From a checkpoint of a small segmentation model: norm layernorm, widths [64, 64, 128, 256].
Rows from block 4 of a small segmentation model, named by matrix and row number. Rows with one number belong to one channel. Each number is 128 + 24 x the weight over its row's rms, rounded and kept within 0 to 255. All counts start at 0. Numbers have three digits each. After the name is the row's rms in percent of the matrix's.
After each channel's rows are labels from the 100 images, of 14848, where the channel reaches its highest value: "lies over" is the class under the peak. Only what is clearly more common there than usual is listed. The data: rendered roads seen from a driver's seat, with toy cars, trees and houses.
# convs0: first 3x3 conv (model.mid.1.convs.0.weight, 256x256x3x3, each kernel summed), inputs 0-127
# convs1: second 3x3 conv (model.mid.1.convs.1.weight, 256x256x3x3, transposed, each kernel summed), outputs 0-127

convs0.115 095:150128125170153142158168131100122155127102155123112151165171099110154161130139118142142120149136130090147149138150176141148123154160154100165149082099146179153140164145133154111148133120140155114125122113155106172145148195091122108147106145112133122146129165140153164145171105123121114162151106114115131115160178152168139143104130133104151146138162168144116195170169102117067153094149
convs1.115 081:109135130103111148153130101150165110149126108106168094107118118139114148097102109067130146136161101153116116102135084163182115186086137142112135139144107103104139087129141092129114159083146121175169109176119180108161117089141131141099126105159134187119105077147139146143112143116116123119111132119140133111112041092118134152132127151133114107112089128107165111097153156151177121124144
lies over: truck; pine

convs0.242 117:099148182122124151096118095127103113129135146117115110156113139118133149144162125146120130130118134110130226104142105129127145120140164135136124108104129132147153088152111126127124124137145182096159140125163193150090163135104152080119133114158095089089139104170166139137136136121130141129142138117134163102122171114123147134127158134104115182132188130121149110139091137143116130163114
convs1.242 081:136172081101145178139095111123129163117129132138105140160121149132126120117127126122132164103113128151142136160145123112103099118121158118110138105172147116124141103117127138117136156147142095151105156059130126104123150115122093112095120137058153127131115140149090148122131148157148130176106167072110119099135148161173140127154113107147113180083108120113130142114167094133110140101143
lies over: road

convs0.40 094:130137128168143154139127135105127135145115186137115147145152140133159156151122155123149149102109129107154126163141130128135159173115131106143156103144136133145108153127167137131139195148138123108126140126115111154147112150117153139133134138114144085162135196148122144160184128120138112179144165133105110131158180178147131158133100116126132138110130141154111150128151136139124134127164
convs1.40 105:117129129113132104145116114156147120130115097122171122118102131150126124090101133084139128137171120161113134109126085137163110148107128148107135146113124096090116124137105112125160160078149146159186123166140208108146150118152108146112112104155110163128137089126152139164111162129113137115111081135105133125111055104132144133135135154155133117132092123095187095090160142147176090136109
lies over: sky

convs0.135 107:118116164113142137159126091142113143114133145149124116155140133121112157087168155146129117153146149132123123107134140141107142123162106107110112175143101129106125155110118112128151097177104113107130157115153102104106165135118095142089128116143130187105127104129162151153112155140164097137118110133138125144114088163133151104176112134066101123149149162133080066128151126152155144115111
convs1.135 131:104144140116137110114158131103162121131172089156137138130136114161148094172107117158084124109090123141103103163110172100128133094142117097126113140097134133151134124100109105114123063162149115120132108106141128152118123142138162102134137157120109127121101128112121119104157126157153146113158106138135150094163169131107098143108145124119123136127139103134142149118078098095084102165136
lies over: road

convs0.193 090:136147119143126130116118140135136115127134176163159173118128114153131141134147144138148156112117171147101158172133144166122109115200118115167091079121149094156141139132151160146139144115145145096167098123121141146150088142115145101140164132147154133155099137144146123153118162120107122144115142145119124148118131076150145129099155135112148109145166151173177175151109183108105132130136
convs1.193 069:123185098109143146138147100103138145110169090153133113131090106078140165137157132132112137103122144111122148133140158091158106096129156112117143144176148133132142119130137118125125137155143125127090130093129124093092134131131159140127135150057139141114120121123081146137136143147132122150107140108140125097121145148142152112185129149145123151063130151128093150105167102139118131092133
lies over: sky

convs0.255 087:109120128144166151125128126123125140134131161139096114148151104099158131150155103167133123171180157149137167108138142147127113131152153114158139083124161154175108147152163155110170156144108158132115134113154104129102160159116111166131125133118132141138154153146166125133183139135131106147133135122122139118141130157177166093152146170141119153100174134139108132142176115158127136096172
convs1.255 056:143133121100121130134144128134181123156125090114160153108100104157102128094109131060111155135119113153117115147100144150184102150112132131120147142138099094130136105127137096085089108098166108162163109157132167124153106116141137132111131102148134175120105087123099126144117117130105115125080138160182138077144094086137107151110139142143134142114084098125160168088121150127158065126174
lies over: house

convs0.16 099:142137150134142165116113121148195099163136128137113145075131130171094109146135133140109161175126107120100128162108162144116167135158076157127139133119113138189106114128150128169098141122114114172129133129135124139112134092097131128107148138149124123152132135109153106102151135150184152131092134150112147143144125071112145154116146136132165120133121100168167137141154158127162129175165
convs1.16 146:143109087132113140150132151146112175147068142140130167137117168127130122078126138079153102122146146128159157102137105134118122137150130162086144111171113134127113141154140103112098186101124136125119168101126116101152138137130095135125154116129174122123143128172100136124100146126103112147122132146124095153150096144156126102127106162117144137106121120160118136127132166152121154132120
lies over: sky

convs0.254 115:133164122099126164134119142164144133111162058128132132078120157197120098138104119117071135138109133172102127125118138113154119101089133161114145153147113116154128111121114145164082113086149133159155138118108106156172116135153088152112123147160144164151132116131097102129150127197128197115120111111135150120120106128154101135131163146089162114143116115095125134140142132142144130152132
convs1.254 154:131102116138098128112135153108100163098108170137121124156108132113151159124156142174127114131103147104172159107160121136067139123134157080157154106108160137102145136135097134123159131174121138091105160090118117111136134148129115118122129142131130088118130145136127147155107117087099117150172145133083092162121132151145122114112120129109118147111178147096117132145116109127084159104100
lies over: road

convs0.4 085:159137148138141195153124158124159121147101134163166149146147136152143123125104138131173159121127163151121151126113119128172166122135117124109115140114153167198138151133127131154131150119128095144195117149090133118141127114121142101115132144128174152161152129131111077168080124114139159123136142154139159130138134159174143090146138121098125140114149124108153151121107172127105120183143
convs1.4 074:162176111153116119137139151085114161114140132145155145152099127099137145133138134128130138111105159101146141171133156081127090087115131100108152137147126144131122179141111109119138102133129152112123137126131118104111138196163115122122137138088130147113141170102081119162103120100102113140114119164162128132117139160153142094161063146115129153106138132115134182149148098093111110117129
lies over: sky

convs0.139 100:131154171162133112171169118121126130147123132155106148128169104107146185126172151159113088172145142099125173143151158139159088117117138121150125129097176145125151171163142166140163098134106126146127137152174116106118156164119123179129108129133127158125130167119162141145143142115130123129141110175123122145123139146166162174143134154145143132151133148162097147152128135115125130107122
convs1.139 078:122125098085098160127117105149164166187130129123130124162124119114127113121091113092102141130128079136140114118123123146098096159133143094113135117125101131122127131114126120086133171125181143157123105100090181119166130099148095092085120167118131112118137108172116139115152141152123106119135150107158111096167130128108132145150124159146118133112120117123181130128136147140113154114144
lies over: pine

convs0.199 104:135141141148132114153160168118103149104114157142116133168120081099158188125176158146143107136141124085145151127159149116136109122129151132165131150103178124111147158169153147106148095162131149142119148144178121124111163155142142173133145131123124153146123125097166210151089118103095126163163111160114136151130153146138125160123121141187134131123104159134083138167130119123114131101138
convs1.199 075:130144114100109179122140107117148136178169103079127093144144105113109123132077122095112159129117076130116088192120102147128071154109108108143123129154104124140136131091146132124124146111159127170141100132094162134166115116136095094075093150093116128126130130133114117112150118140141107103107128078171118081127120114121137155155098134139119130120100092131185145131143119123141129130181
lies over: pine

convs0.127 089:113135138167174124124153115116125131134118137127100126162144108100181153148157130163140116140120160110157161123146169120137106160187164132155112103114158163157115151169169156129172129149118144109119138140168116134128151162110167161144125143142134139120135142131139118119162130128129109172157134144110146123149140164146163104154137135148153135126172154151103161157133102147103124105155
convs1.127 073:121130109073090151128122108154154134173139120117157105134126104111110157093099141070127159137152084130142118097129117179135102189101152122134147132167113091102140116110127112107120179102168114149129107146096184125173135084140091120069119143126141157108135076143132145137139118126113090121114141098177126074148090106117136159149134166160104119117094131110153130115153158150153127094155
lies over: house

convs0.95 095:126140097132140095140132116145121161109095125125105113083111160108122125141101109138095168109139137118138084114124132158148098086139124129135113138129113113100140139141128115133096145137169131120080104128116172133091066126135171128163163118155135118155136129166099100138144166100092170117105139114139124147121125116104122125134091121149147134106138122160158125099111142176115098145113
convs1.95 154:171176108127121130113084114116119139137172136113132125161114121088123152134140122147142175086127140117146132183137138097128137138091133116138152137153140159115136127121119167120163128154115111153087141123102094124130154128132121114079110143070127160109116148096126130124116084124134107155087134088161157091118187146137171123197089093162096160117112173093098170161175082100146139094154
lies over: road

convs0.191 091:138117134126150145122135119112147141156150159163104145156175125127146122132135113144108122140160167157139149142146136161115120130168148140132142070135149153141129144134146175132166171122111132161108144109135109129143166166101088125132128118134144138142162173163166085115193145176156095158149149137113140131157126139145132112113172188153115155153170132140126140126176134149130140116163
convs1.191 064:146137105105139114153161142125195144122112114158152170119104153157142114116111107056099137124113141161100128137105101137183151130127125140104126128092143106130143128147110071107102123087172134139185116140178175123148111141145145121136134136156133151103104090122102131136119156125098140110117096201145126125154113121140128127086138149144142131094102127145190149085121149094136039169143
lies over: sky

convs0.88 092:120092127143164175141153145146157152142126143127096142142158149136143138168108138132120135131145129172123113126146118155140163130162130135111171083107112150152108156142139112110104177101124141169125144113155123133118140143110107143145157127142163137109111147159144121101191148163133128163150150152118138132153103127183114129110149177121152153111153098143115121095176145138150094160146
convs1.88 053:126128116092090105139143125121170152148137102155111167133131087124122104129100173083125130150144106149116127139113179098130105144122131128111135136100106089130136142107113127091116154140154137153156111146127161132126177122150099119111136166118144154099131104084123139126134152151154120126118095158147125092133140110145105139154130131148109128114099105121148156095143067125142118147123
lies over: verge

convs0.122 087:109121146138177160121138109111156136164132141146093147146182114121168122141129115165131120150156154158120154123134143153158117119147153124151109087125149152154118158132151152102170156123116146157126141128147104151112176169095115152145103130134135157144144160141185114114181137157149109133136148131128147121138143155162149117137162176134133159138163146156114149132165125153121141110147
convs1.122 065:133143096094112123137147127133174137159112098120154151129112130157119126082113118045130142149137118150114124149105132137183093157116131141107142129143100091121135127141133087084111128083182123160186114157135175110144124117153120141110144107160135178115119093131103136143112130127106113124098116174174139096144084103134121136122124162149132144103069108128184153092131137127165075137173
lies over: house

convs0.207 105:092121104129140147114115160134076168114133125088120109159105124139169190146150145129155133114159141135154143087145129109127171100114137161127169156139181140129099124177069157128120128151120112119106165102119123107092143131138106115107149149096124074128110129146122156113113132179119135140157139061149123148136084151155100078131135148128106149091098111125108120160130107156134138143148
convs1.207 074:126121142134120133092160119086144113145176093141154118078152104139119104173065149154106124122066099134103106134100166131114092105133119096135112116099116112149110133081144151121125110136124138129123104120127137158138116160114135076132100132124085124133108134092112093095154107121142146112146096144119137094120121105100073161110113131122153112133140088135149158108095091107102126153146
lies over: sky

convs0.89 096:155131172117163169135125118118184091154131132164184159109162124168115132125076138150124173109123148167119149153111131147168162128133115113120097124164128143159131158132149152143121179135139128183157071123085155136138126127098132122128118146162169112164138120153135100122118148142170120117124138134165125132156158133135131128149123113127133104141131123146169140141086162145120125151164
convs1.89 082:179173084141124126150130149107130165114131136139138139158102151092141131106119134115115134115126159113149138171141132105150101111115127112109149144141145132120116183140114128114140133124128174124120122118123133111118125189169093137109140146108144160114155161114081124175105129122103114147113103167162125135136139171134146089165076122126134150104102121125142158150161095110134105101131
lies over: truck

convs0.17 089:151130101135071136160128131098099124140121100147103148130121077131145127155108131125150113135129098136141124132142111098162056126125177070166150092154120171138165124135172133155125119155134147125141167152118109161136107156119124136161097138104124103151141167152129157131119122129125133164137148111135117126137131146145111125159112135123157122120105158129118175209161086115102135150126
convs1.17 128:098109154079128138128130102145148115111115136133135094151120135125144146124117105139116125134125119150129119086136107169112122149141148096127150134084123092095157085120110101144160137148157098130141127137123164116163157072142115130113131122156095120121110089140137169145140161126141112128162119135067099137122078113105121149113178142136110108142131129080137079096137132150156146122094
lies over: truck

convs0.221 108:150143165108117116134096150159083137145142105119135105165094116109157176091199150158125109131158120114133162111153138099131128130107141159117159175157140142103145085155112107157122119165125162117121138151153145115110142098192162163127150149138120114132144090091126183159102138121102111142138153139149130126125131165134151096139155128169119127106113140044107099113165099186183121126088
convs1.221 109:094115136122144165081125103094147117121146131131114135113159124151106093172088122176082141102064103156117099132100129148093140104130106099118092092106129126154142103079134157138125145165150127139111109109128120165154122123091144073122095125133118122155083143140135110103174125139148141110136126114105111098122138108120091173120154121121140126140171099142147133117101119118086123147150
lies over: road

convs0.222 127:148151139102110167138118114130137153150134087127139130100127159172126089126099115127084149123097154153074126139137119137171148097098140151120112160162115129149117104111133136165100119075148104174171120114121150131169102114128125109116116151167153120154117109113116087119164125180151176087125157117128143126111129143106128117135172133096168113153129109085141128120144150142132149162134
convs1.222 168:120102134133094140119127152122102146104107162111138100134102140107143166106144138169130099146123147106157164085154092146089148138131156087150150104116152118093140124144112133141154148154120152097098163095134120099138138137128121120111130129148134089118139132133135161156098136076091131154164142124085085170102117143135126115109129130107125126121178142087109107134127131154097161106091
lies over: road

convs0.37 102:119120140146173152144132104085108155125101182157108138188154114104168137138149093174131135152130131125140171129127137133136132129153153097152122057111152158152111140144140133080164157160122154130089127125136112127113165162110125134125095128113130115137124148136168155136154108115145097141156148146117127129152175173161162107137141115144139153120170174145087138136160089153088172094147
convs1.37 094:137153129122120139142120116127157111148123086095172133110107116141113130093094139062118148143150114136111120165112126142189088155095110143116135155153100098117097135128138119124125142072143143170169102180134177116137123124155126139093116122134126205137139105117112134163111128125118131122082112155178143092098072092125127141141117158149135119132064095122166133102158127109178077125169
lies over: tree

convs0.78 091:077122128158165156117112129105120127138127149141093103165138128120168113180131107172138131172134137128155149103135126156111130156145150129145153101128151149190099101134164148125141155175114147129144151136142127134080134130139139169098134153126133118132151146149152135106182142143151098158126129138145136122174141156159166096182174127172135155105186146134095122135165128146111129104186
convs1.78 077:119134130095101129145120098144150122152130091130182112094124092144094149125089157076124126118161103139131109100104122147141108165134135127118133158151094077111121127123119110110139175103151105134137120172126182130149153099157102117110122111120136188131126070129135128148144130135136116114106083142159133084113048091140121150152132187154124098143081104121146127087154141139165100095127
lies over: sky

convs0.60 088:120132092149173137164113125140126128117132127148093119113126110097150160169164127157113131178185126130147155114141147123162116127131151112161132134126137150155121150153153119078132131135109133137116152134135115121071151184147121199146125154117123155124160141117145138173152145136132118144107118156150140130141118159172175108176126142139146162097155131149102130166153093125122126097147
convs1.60 048:114114115107100150106134128114164148167137104108173108129121061162102146145101154108079141152097089148124127112073166150112110147127129065110152147154098100124127099131111133069108119153144093147117113144112147115190108102129126102109099120113122142132115104118105128130139105133127112138115141169164134076118116092124100171134146153137125137120126100104150146088119127119126111068158
lies over: sky

convs0.126 132:146129162151130160127132101119149107144103110114107134097167124164097105118088109143127156134101109130109108143092111170145150137081125153115107105127117154164128117089124130140101118100135102162144108128091130160137126139110151106135107115109136164119104160138151103121145097153142154103137129112112130129126140124126092165147144136100150129177159123152155143166103168112139173149159
convs1.126 177:151123106127099114150139153135103164097106154124133128148081148108162166094158135115144116150159164117156164105165101120106141144132153107142172130115155107099139136170104108125151136140137132094118173115146134081133149132150097149109145134133141105108148114135113164174093149094088113165137124159092093164119104163163155086125120137122116144099131158096115118121138132132125142101098
lies over: verge

convs0.252 088:125128119130141130131144137142141131133123130149118126131153143106169154142139123155097143147174146151099148128140130138147113106104170150143145103134146166159128147154141147089137124133081125166126146110144119120094150141158108172138140158125138162106147148133152131114187166174134073130119130118141154131127132160158166106171153154142129180123142141154081126120183089147142122117140
convs1.252 071:118096107102115127118145123119177152144138088140167162120108072155111122153123124096091146133112087149134125103088174149130123132156147091119155131112110091130131104122088123069130141158170110121141128143121155125156129110147123106106132134122125161117115084115122131127146119128114115134143113166155127073149104112133099152135141191193129138101119104134157154090120142134114077105151
lies over: house

convs0.124 088:115140123073125162160112130140107156099136170146102149177102129124131190140115166138154151129103124110146129139117153169090149142163195115160130103116105122129137120170147151131154151141126109158157119079129093129152153125141125140188162112075123164130129119136151155153100139151107120132146107118101170143144151189123122166139127149124142121126109143129142172132136131158096125134131
convs1.124 066:116143147105135133121169101097181111123184103111169094103133118156127141136101086122110131118095108168103093124112087145145099128100138092163109128114149099125182069107111106158143082125173094144155120116166158154155104115119150095106119116146100139123075102107134139097131149116132156102146100102115155089128106101122097147121133107133090116114122105088198153111116109118129104119136
lies over: road

convs0.186 103:139137138125110135118125124143171110154165139136161131124133158148139116096102147110105155138152150203123125158131104112121101119140103123114144153150106108154132122129162159099099160129175120119095103101105152128129149155109142135106127129109125116139150115167097140120113166163186122134102122132164155105147106116146128158160119125111119171148133124144143105081084154125161147123146
convs1.186 092:156109122128110099120185155118120159149123129160175151121114143126142145134122121146147099115126169088152131118147149166112116118156148100109151132096134172111120170118095120102149097169123141092106142106096111123126126171137105095141171120148133140091124135142095126115102119098090087139193122136139150154148142151119125089118079150104126111117145122147118177138083120131095144133107
lies over: truck

convs0.234 090:114123138153169141130143118112143130136111172144101138172161122113173135151138119166141126152144154121137157116127138150136149134167166109130127051128148163156105151152150141096151169139121141138110146118136100115122166153096117133129117118124140131136128166157157116126178126118140083154156153146120141120157152165172167103133155138130132167114189162147100155128156111176114141111155
convs1.234 065:145136108107127140147126122132176129134115092118159142122105130152121124093100122042120134147149120154113129157113118144194090134104118144099145138127108087126121124142131089116101132072167136159179115160154180105134123126159114141092145119144138186120134095125106130162105152129108124127091094178159136100132073102135103127132133166141132138103068094136183136092147146128169063148160
lies over: tree; house

convs0.203 116:156125101069121189143119115134143119135150131125140137132117166152142126133138095142083107099118118135117139119126136137127141141085146141136127138151125113132150070132126113138086122115143121157160127097124124124140138124157126125105162133155168141121083109164137124092169140188153103132120131135144149114153129131089110172152179110126092136123123102047117115147149171122125153126141
convs1.203 125:121119147160089136101144159097107133113121137096159116115113120119145158135133163171107103148105146091142151120140119126091154099111141091156136124128179129119112154137130140150144147143093172101096146110159134121120122170116149120128114161140139097124140145119125132173102112076088169148160134135102106148102126139137123118096118134099146122131186131101119117132104124121092136122119
lies over: road

convs0.120 084:167121138147145164143133133121166153126122145134121148129167146160117135151090128142129157117131144184131115141162127160147179142170129117108134077125117140165099144115135111076122177105113130171133155120125132106128144148111113132145144128145179139142113158148140114125191146172156146168143153162117133164120128136147149139127142151121147148128164116144133126123163145117129114169162
convs1.120 061:157114110115147138139146149116168164116089102142113142146123117142146102120105136090100103176147126170110144142118143101163134130105086115101124133066139086131145143139112126131112145090148141139165113143178160130156156149148083146100145159131112139093127124109114137152138165146104146126123067190124091156119159111149138133138147158126112148115101111150190115100147105121151068168123
lies over: verge

convs0.90 108:166103137154109140113150148135164156116097104092095182111160109124102134125142141117145106162131103142127157112120145146173135114128161102116137096084091157168101168128111135133138111096141125099151135114115167155135112140082169111122123148130114129139098158151145124090133115109095168118134098168120129147117149107111129098151092152115174142139121103122169168143130148118093132159084
convs1.90 092:146156100097161141146099104119142135103170138139095121172101144095147148130138111122128162103112130147150117152166127109125103153135127098134148133137144119102164108133119142156154125145159095148102146113103121107160153105151074142072121128075130156109106129125118136129137147152151117134099122114106140114130137153125168110183113099137078170110090144100116147126201101115146156096142
lies over: truck

convs0.45 094:187137116173121136130158164079159151169155136127130164107162146132107129124124165131148123146130156139158133202139117134147142136119075120124114115129162099150132196101192166186108141130148142165109154146129102164173104173087130113139096132120161167140110157125150137162095112125129135130124122120124115153169170173155143135132123112119129138146165139126134150124141166097083129124106
convs1.45 076:141176101087100139146174128141141150108150130150139105168098131096174156127141101139114124135138154115123133096153104120123097129150182098152147132115155125093153129151090107108162118153173135117140133108150176097138139128168115139107154154142133117096120111127121160166119162122113132135169109129092128134146121159133137105139126161134108129080131146091176133122131104165118129116098
lies over: truck

convs0.21 098:154130090118140102102097131154170115113150105112146100129121156134104098138130134154094116118118118163121174142121097098166103126109124155162162132145088113167174069171116141107127081116159129151105134147121160166139152122128096108101118111119114111143135123132138141148141130140126148131135099120154148120120123118130086078123135161182140173129114144111143115141163130139141142113140
convs1.21 089:105144125115124131108147110083145135118153130145129109135133118132148112162145106163092140113097121146125112129137153101096145119136149078140124101114137097121184108096112111097148100188146103094107124097135117140134132127127152106109129156118127124086091114137114145126164134119144126140160129126108100118153163144128134137131160116117108178111164156113120153116100117100080122100117
lies over: road

convs0.112 129:129119152145116132126167129131151124156111095126126143103157115159125103146088110126126129125111113156121086119141096139141090152110121149134095096136111118123131118080157112154104139113122126168162099136083123143131121137144108111151115138115120143139111159138124109104116143149125165090140153136138096156079124127113074153138137132079147140174144139152151180164156148124116142172142
convs1.112 163:118127113101119117131159124133121159108121132145127112173098134083167140117167116141142123129136153115150137100146138108105110129160169086133173138108129129099159138146110093099165105179154112093118160102106131089115172109170117143107156145127112103087120112126117162125118129119130073155170126153104111138145136157131144096144134143122113160112147168102105132121128114111117156107083
lies over: verge

convs0.97 095:102100118150089159148151152170132143137115133137124146150115161147156099153084158104138154136125123151138120088124155156127148153124118136108151117161099128143111127115141131123109178136142164142140150119135146161144145119127103130139174122162137147147117097141124127131154148162137108152159126134119131108161116111136106147112158161128177171090125141112130155083123133182136104148143
convs1.97 057:112185099126124115128128111094112130127163078132110104123120078111139146140125169103127122179148129118121115174100165078127125121119113132126139156134148117128149163124094125107143108151147098132115157152117144124086148132155142141124118123060125183096135125076125114121139133120164120133118108142123153077127128138115128114172093137133085144125112132127106155117130089105138141132125
lies over: sky

convs0.100 100:111147132154168137131135133109127108155120128133100134155131090123153120188074114160156127146102152111169126123112150124155107180181168097135125092119133148159106142157156134135132144147129135128139127138152098155168134179101158115177143124113136130145124133138114108117161089130149127155147127156118146079182166172151127117131145108123160144124158156148127179125149109144072150106141
convs1.100 090:143107121087098133151110140156167128146119129100171110123112140124135138076090129080112133148173107148120140106148073183151111163093124112119140140113136091094136108140112111128119169092150136160148122144133190100164139107156087151082129132158142136111146097152136161172115169111098118121133120134129134134120049112119113130135131137136091100102101118104178098111169144160168131117139
lies over: house

convs0.23 094:115110132138156183129130142162137138155138142123097136158129144124150124181092136139134156134136137163128113118131113156112168138136134134095166086120090143141109148130144101104100171101110135168124154114142142116117144123110116141140171123151167139116120140167141119093187161161149100170141140151119135107151106124150121134118171178104140168106160110130122129096151147160143109145178
convs1.23 060:132148122092106118136158121106151129142116104156122149112133108136126094110097146065137142130151114137129111173114184120163061150125116147104125146129104085125138161102138100095089149127162122136160115133134136150116148137146096141104155139124155166093109123112100136135138149119138099120137098148144120097150132100138086156122105116121120144113106108142112186091114098115148116151137
lies over: verge

convs0.110 082:152123106130128149100124138136178116158151147148122163128176107151114137162120151167138142129148125159131139155156170123110124115142139146142159128082134128186130150113172162182111118148116116156141133105151103173102157126091128148131140156173109109157136162106147164108174115130161137154129121142154118137148161114136135183139145141123191131132125122181126124138139173127144108141148
convs1.110 068:118120098100117117159144144164136174140118138144132136149129148109131119110117130081132129122148127145133138068114125129137102143106116137095131136153124119114136134137096098108106156148156108132136158114135126101137159120148096122100147143102169141109127129139109153073139163155124116124126128118130136104151093124161105102167109137126092117109097110149143130097159099151116165151109
lies over: sky

convs0.137 114:127120133084130141157130149161137123153158112114151143117165144149116139116126145133128147126164156175084136138156124157164140113114139177097145136136119129108142120157127161147121147109111142166133148140131149122136143133154105127127145138143126139133138114126161103122147150199125145127111122129152140145136052126139143124141136191160141144150110123131146110109153128144205103171130
convs1.137 107:128136107121106115127188149109153151127137142151113135137128114140154101138106138148098117116083120149131123135128168096102157146160139061121123096071146108145144125119115141102132101194151122113134129095137114134160140146134148105140135156130139095109098134121100141106152136122125132133186136158102095136151157152123095130130135112114106142107167120117152149108083080137080104126121
lies over: sky

convs0.206 086:100133136163156136112138105084151118149111164132096144137159089140149138149128097163137098150128152108133177125134147159155156162135152093144126059125137162157105163158160190124171144129115133155115144122172093133139164161080127126122126116119125149157129166152173073129177137179150110138152152136094155131169153157151146120125152133132155153144173151159130164168134113133101127118169
convs1.206 074:140105112084096130159120121160177138156116115133176144130111149117119123072099128046125130115153115143131124121144101147171092170097141148089147143141101098092131119126149074098117185090148132153168115146121180092137142100148106142091145124155145163109133079161114143145116144126114090126101109142194125104147073108123126135129122128151117125098074122124138132104165152142166115121138
lies over: tree

convs0.8 095:124129117158161147119133120075145159131147178146118123166130118109158147177130098161131092131127142132144168150162147139120146174161139096167140083114161175167100156146162157118168143142103140143102129120167104134132148153109132131150152137125126103126122164136143142130195156148139109148154139135100133142138159162143157119136140149147146146098169131143105176159148130118099125121167
convs1.8 081:132090126096117137130104109156168113173101111144178145116139139146087126103088127080151136121130095136133111090119107175164114178113131159090133135145088110120131103093151091095104186101135130165146092133118159130161129096122097112114142100173152177117117080144145137130126111124126098111108124124169118086144082073117111165106122138140144120133097116137122133103134172155168129132141
lies over: sky

convs0.238 092:132157095138155161122142122058146120149137134153127157140173131182138095153073088117159111133146105183116144135155111160148120127122184097157109106155114161155149172087132171125162124107124129137160147146085144169124141162122132120139125146110133115135178181162141070137152122158141152107165123120172133105129149157136141100130107139144170150163135119166160172145126117120089134139143
convs1.238 083:124144157096134112169152107131170124094146096127172106138095124109158146133137098083129132136142150140102119121123136123171088122116149112094153159094111089092159112138099072121159099127170101126155130173145173113104156110181129147094146128126094159090106095096108159154127169123135111121119100165104135110126085120133132131140140145134103138120091139082146130080154110120154088136094
lies over: truck